config = dict(
    arch='transformer',
    model='self-supervised audio encoder (BEST-RQ)',
    dataset='Morse code for random letters and digits, with fading, noise and interfering tones',
    train_examples=26041,
    n_mels=40,
    hop_length=160,
    input='log_mel',
    win_length=400,
    codebook_size=256,
    mask_prob=0.08,
    norm='layernorm',
    norm_position='pre',
    hidden_act='squared_relu',
    mlp_ratio=6,
    head_dim=64,
    fused_qkv=True,
    bias='all',
    qk_norm=True,
    parallel_block=False,
    inner_norm=False,
    moe='top_k',
    num_experts=8,
    moe_every=2,
    expert_mlp_ratio=1,
    experts_per_token=1,
    shared_expert=False,
    subsampling=4,
    layers=14,
    width=320,
    positions='learned',
    residual_init='none',
    optimizer='soap',
    beta2=0.95,
    learning_rate=0.0013,
    beta1=0.95,
    shampoo_beta=0.95,
    eps=1e-08,
    precondition_frequency=10,
    max_precond_dim=512,
    one_sided=False,
    adamw_lr_other_params=0.0029,
    max_steps=7600,
    batch_size=128,
    epochs=37.4,
    lr_schedule='cosine_restarts',
    final_lr_fraction=0,
    warmup_steps=380,
    weight_decay=0.4,
    adamw_weight_decay_other_params=0.01,
)
Rows from block 9 of a small self-supervised audio encoder (BEST-RQ), named by matrix and row number. Rows with one number within an expert belong to one neuron, the router's apart. Each number is 500 + 40 x the weight over its row's rms, rounded and kept within 0 to 999. All counts start at 0. Numbers have three digits each. After the name is the row's rms in percent of the matrix's.
Before each expert's rows are labels from the 100 clips, of 14976, where the router gives the expert most weight on average: "top examples" is what is common among them. Only what is clearly more common there than usual is listed. The data: Morse code for random letters and digits, with fading, noise and interfering tones.
# router: router (model.blocks.9.mlp.router.weight, 8x320, trained with AdamW), inputs 162-215
# up: expert up (model.blocks.9.mlp.up, 8x320x320), inputs 162-215
# down: expert down (model.blocks.9.mlp.down, 8x320x320, transposed), outputs 162-215

# expert 0
top examples: tone: high; quiet level; white noise
router.0 099:540530559590513551570533467480554441502441503507506472470464448517479509434632480618447489545502535503492493469528497555527464492561493486420519432520512538398520
up.0 087:532474516527514505506488538463497494493504504498524493537450495495564525502409497489467446472519527470464476539484507456466488512581482435482540569528425489496532
down.0 084:512503513439556551543479541552473488533486512470484469489552436499467521520459463434565481491467504546465489464475513498500524572500545471500510482434506443453513
up.1 116:479540408444571487506516511483482434467552478499468486504548476454516519528485556515500479540483469536505490551454496494482487594492559541525487488511490512550435
down.1 151:500464437491540500544517477500497463546497551526464457518492492492489546488508513493464501561503465483520518542460522421588509527502504477513548549474490493541522
up.2 138:526481461497557514515457454422477487509497470472461459491465571514434494552500475461534480449524443492506453510496499589548468518506509534506532538464489424497455
down.2 120:504473451464515522479457466550493543528489506556477415526522579442453529424509525481534471493522438512460492540496448494530460480481527498559466554471392502496506
up.3 078:480597461522475536461519478586409488518462559491536543512533505581480545512484513482546574499486498469517513463483534472472481493480446520594468522483437431512465
down.3 084:568436534440569505462526539482501467531512452405509550498493541452523436469477512511524493528476478475483467522558490486501496483518520504537535551526566552541530
up.4 101:496486512495509434523533545532483547605526485522523477557376493558552590570413454463536476489513553571539456514461446466504495499461466493541472521569509453532501
down.4 113:467460469531507470496505439463466483573508488518546514548509472446503538520505439525499532525529446548481441487562560549500506552496469518564533516484554460489426
up.5 118:463512497517543490479476505522428469470589413484527471535561485530493440433572467510530558484405522500513471440539579462491597540434538462528482552506436521549489
down.5 119:572486494498501459477537489524506500516487465471486537499442464493511470493503488457519472535524524508475519491548472518596507443532516513508489511490517498505470
up.6 140:556517561499499533481542441477469491513475577498520461478544511527527517502450490466496524529546572487498476496515491452407511477592462412511542473458531556443514
down.6 135:522508488479521474543569455401477474472513617482495478487469513553465528508488493421506543499485504500521527526499509461488517433474463455575510540475469546498473
up.7 068:489460511561476467533538459452466559501452415541519562433546518471524538528522490483458517494458506542567563503429437476470466486451542495517502524518504476483491
down.7 068:485456411558465504415538490526460484450459515497417518473595520554487487474491392489460501462540490592491444469473502433487490557429533552446491492424470541544500
up.8 069:515427546534423466557530562520492494539514478467527462512508488539529509517542510452566538452505506497458492461534483464505498491518489425467562487525417558500431
down.8 071:497508490439487567554480545551492526516586464498464469514550424483502533474527536407541573537436495537438470552468493441452510497544506491542526457439551428531429
up.9 137:466452551448517452565474521478588463516474503485470499506435482503466484529539513449446543476483453448565447502494461544470474433528447502549531516520504510465474
down.9 104:502498518451443471550479458447464535448508491537475460482536518478546404496459534524480588481528464463534536479493490497479450524457530553514454478529459472475474
up.10 067:511547475610478552473501539423509442525463482499493531520493553596464518517453603560473526527492419514505513468558462496499469406536511467580525512526462456463466
down.10 072:504477447420453497514449497566481594473490484506484536481496551448473440545504542470494522496555516507530523478504536471491446454504548498565549472440473477535572

# expert 1
top examples: tone: low; mains hum
router.1 098:536521533476574541459423533522435541515462517556534412594495489479509447526472533429559486454480518511546509561455485459452529467463532527559518549442504471584510
up.0 067:500495447460550493475454437544486389518496481487550440484464472487476503509538504507573437541528487484485479479436426464484491488520471429447465472453456568499475
down.0 077:506514480493489507476550541466486438561542442495475507557463470472545515519449463475498534549505489523516459480517470513465552515417502498521560480550469504494523
up.1 094:490493576427486502523525532507457533495530462469537494507487495491529403429487536479548442534445501571453553517465457534563536459414548456437499456549476505489525
down.1 100:491482486513515510447514521558474463460443452457522437528525552514493448548520473475507503536530494533529574516458518515528490453419474490503515526482442518536472
up.2 109:437466498481542526474501422512523542450423516450457546458583490472493586560549473510546472507515521531457470528523526477478455518541489516518504503503560485518470
down.2 113:382495482557455493468512515532494459492478527509411495429513505494479478516495461517540570485473538532582472531539501479535552459483499458576577444552455492513499
up.3 047:545472576543480530557528500498437495509506521532475452418495520463465518439431501526535510500447431517449497420474487493513446519521469497452522489481487507465519
down.3 047:460568481472432428595532441486486525526489488525495548524503528452544524529517452539517456476545517450469518471519451464445523467508566504464507587567477503516469
up.4 101:491437497439483544531520544409485454492552462499477568475535487524502430569556477528534498472430501482560430438500543465555511512583510495547517542506556411555472
down.4 086:448486553557460498505505477474433452515501482446479439506490493476428549398535471543504408462474560447556438451490584470434467561497463564498524563540484471396512
up.5 076:427506465466539484468459576522531548563477501557495545482475499500499523500517552466454499564519550534456481453528488520518517496480536450525485524404464517473401
down.5 075:468499497498497456478509456468522592409507543476540496514541511498552499474473488474469469550529458550431532493524480471551507544541512418506428484544500514540569
up.6 076:552462533532474549548506509519477553576561452542530437491482479499498445407542564498439514513446517487475484494517532613557553443523489501503565514517502569587488
down.6 068:476419510519521526541536511498528512524538486543437506540461546508488580558533604513505484472522470500501504472459532465529519451423453484519486490487443501519477
up.7 088:490505472545485467561448470530492570502529521495495607483488518543465509422512422507456541561537439500463493445411459392503569476564460550488526542574494505471550
down.7 127:454502412576497504497535509517511493470512560442584550571550508531475528515507509511500510501506438541532516466561540560632550560536542454503469528535443524600489
up.8 136:425528460530561474506519510503450492518582517505486457503518536523525484559481510482491530486586437490463501495510511472550497550505437429574398516507406501508469
down.8 112:497479550461486558488537425502573514468493488445507457507458536472524477526518506517447510519474471481499583539510453539441456519562582508415533495478531554483518
up.9 123:422492510477508534528548435449499501491471459592426444481544512542496454528488464459513505492563455552479443553524442406490495429510432526535423507430457506551506
down.9 117:492434379499466492422517533546573514496479448468502463534548540534473465534500433561497522506507432529474460456558492467489488487543528487533506486504489535532483
up.10 075:501519552490474510502448512482508490507449500542510451483528555537531462494554488489512450491550497528500581526487449392501517486537519519474441507509560563557584
down.10 071:531494485502450528492503503566569506452498492541463469504488467514499426435444480442515503515519488527503514444497438555529520467489489511467543526508494517497482

# expert 4
top examples: quiet level; rumble; tone: high
router.4 084:508542483503480533548513491516532506465526524563526559418453542528484496436514488509501500483515502556443461457509527496416506557469403439488527489500445536507490
up.0 117:497468503453575455518508533497531454456499449467582476442507520523464504520602529449471437551487506511471567492557482482568475581499483540504501439447504518521507
down.0 118:550514494503491517436442532540545445517506483513476476523485511523494517459488456533563377493506447489489468492485539492488492475522517473509475486489493480559505
up.1 126:421452579493549474475541539566455490542467437570517513538510472545553559512629568602522509534424480537523473510522534529499553513506546423434573510523577473459487
down.1 121:487563552462474492454458529495480475451499506433536501524507429447555470525542518520532468499446540486570456459484505466509524481453479496483522528472517499501476
up.2 052:487520422582540476519492516467456563486438550545468535489528467500528477503450487513425518508519511467483531497443495512488459448521409513389402509464523452556515
down.2 050:484562559448499517517511484499526434485538515483514420529533511506505491437532524515530461478456458453480487480505542451468534508561532501463488562452563470422520
up.3 077:524440495507488521500521470461483523495482457474453486534509523522479484494427527556521457508515470546539518523519480514501554553471471543477561566499583476517450
down.3 090:465514440552463425534478494421468446469485501509494512434486504499505507528505502480512532459547455569498531485479462512471504422490511461525372538477440567504519
up.4 073:455485557515459497492534494511504506562468503522505596471499475513469499538514493467528531520500513518514549487418524519487522531586513498408557580521436566555475
down.4 085:464502517462542491430536480544494422522466364573439459429470519480451544461498536430483545564556480524488492533517497505479563548491430509584473436561444520511507
up.5 093:435427598530530508521605460447551505483544485495429530499540493529548465578444449561477474505491536498491480508597552611578498407504489495504459518496484480424474
down.5 097:499511486466502542543488538444468531515389577523493485479495434482470428485454492527491558523508534557502408414545474476495548454469508473523562541555460457460490
up.6 069:574497450542534525483529480569526539510465539530540510549480427513498516497486592463435495506467539452477554540444562532515416489502474554431440483451509513443446
down.6 070:499477485507557519526515520527474460485444433519476427480498518510496470504528481477438584516524514496523537459515497474493482519390528448430531535491537503458490
up.7 088:530528549572579456506520474528473483468486464563531501516498474444505461490486464533543528530497559494522496577535508500487527448488516478479558500500585471488439
down.7 099:424474434530436471537444475493488552519509466530528503520511456490528487568559499552522529423522520492522568539419475493460470448501501570473475540466516463529489
up.8 116:519504529472428470493457504429499465491491430501492460478476535474509539456481531425574449433543521434554555535511496480452531519476453522557553431458495424560505
down.8 101:556510493496532515463503478531515554480582518600526519491476507520480532503506495462541558549469487482489458579442511520497539529442582521407476554544450508494572
up.9 129:468429509495479510496449557508481522447499527487476523490481480386504448468442444443498505573526448439520546526488613526506501520527504456524461468510543540470480
down.9 132:522474459507492449499475384444462464474556501475524575486456510573447548566512493496457543528472454519458501454475394563518504555518500447464497492454505485513469
up.10 090:486533510430453490464434559543465499482385510514496533439550428527515484525571538490481508469450519449457493549481557482516558580545531460528561461493495513472512
down.10 099:472590495492494451527513536538583471482496595495482436523556519526514528518472469498522483427542501460548488477454471477489498404458506547504562634454463552523422

# expert 6
top examples: tone: middle; thin (high-pass); rumble; muffled (low-pass)
router.6 105:491495505489402473495511568528528533509488524429489499511501538536499460506509540482473511530491434599479497536476468522513491514535566505521523427536522520464480
up.0 033:494479507541489508507438502552500395583521417550539550511524462567475486534475480505493504508528530474552487484479445501483511527489560453502425470503508463539530
down.0 034:539574542502471494430530470422461578500533524442442473553485499546532488445484549528500544487466500551496497463537478418519480432547509469519548475448521524406530
up.1 109:439525483535483504479490548520468552510534552470529522514405487521533482464508490486470398433503452543537517514554500489497487591538472489501489519495451564436506
down.1 105:550499487451508512478480532495463515510482457450529461494437534547524483403432508494533556564511468518501533557558503514541495547483609474543528476517512394559468
up.2 046:491526465431498504499483511515522487512516482497486470476434557548522498533500524506464540449507456493491482487478523454455535512512547516529505514469581505476452
down.2 047:497485517469495534492462487617567484491421515543467520578528519477484377546503488530463500411491506455492521557526546401465555480443457527522524420431544476437501
up.3 105:446409449463556475464515465461492429524499535492576535495528493451542515446506479543481526526450523504473490502505506528523456478541523468501534466525479503541508
down.3 119:544522474506591539525545480517496482451485504512443510532501432473500564477474490487488492515513495547503474409551452477544490501513516523504496511441461495508497
up.4 120:496525533484450450460569463488542520544543589534520542473487482511509524429463492507548521489569485442536454441486493468445552497486443554456462567448549574444537
down.4 108:486410470509503496482497518502484559558483481523516508530459449517490488489538507532547564454473465537537443488523542583488540425500482519514394447441508531475517
up.5 088:553538492443423535447448519494484513482474489510552485470496424564454416433490509455517548480511508561504427519502443545460568477463541482576525514514461427572505
down.5 090:509577554478501504549560466513482545368511527503509441522461525544446476499527452491538500462454484512436474468464508523491450523558456460574519467571485511511505
up.6 086:529466549493490487498490511529555461454532488495506481485442476524485518549503556488516546499506486527490501502562471455468593562433531520491567598526485456439511
down.6 111:555467551545474497485471517507495501512546505476482590533541482459483553483502541557525537471495550463494498552548513529567501584499370494458468568535468530436516
up.7 102:460493440485520557511540475505553457550440536546507543585530457490507496491430556527523471528527487529529466434501568526533465526501416511534471517525509502523501
down.7 097:488462450466473510512489489553519497519444468583499474523494489567500575523542491549454501472519532559556516542473516552522555492461512493517522490557458507442481
up.8 136:544511488528484539526511475556490498570451511581509448519532531537490534505498512470499522539576487495486517444499483518497543421498474475490502550511540550527487
down.8 118:575465465428514530542457507538522516512532523502560475446474466466582449507481509511538471489534577507502465449528574423498518506507482448503492447486458518509533
up.9 096:509553505483517521470495456447518455487489467537480569472521491508512527432556446478544546533545500513489578529510496544509517492438483496487517494592515528547493
down.9 088:548515520524495577516500558465482507525534583530506521501523495513486504423494512507542546442473498551544464509469472505505534521503534532547451484479500564479494
up.10 149:516437489529511509529481597477477493534440444543546485488495514482484508566537514510565465487484397538442510497441476484513563541476460515488534458500552441545536
down.10 113:540525562524473536476521490456513444465421524469542548455498548478543583500513525516431571475529507571486508539507520557519458499481459573528518581455461449492497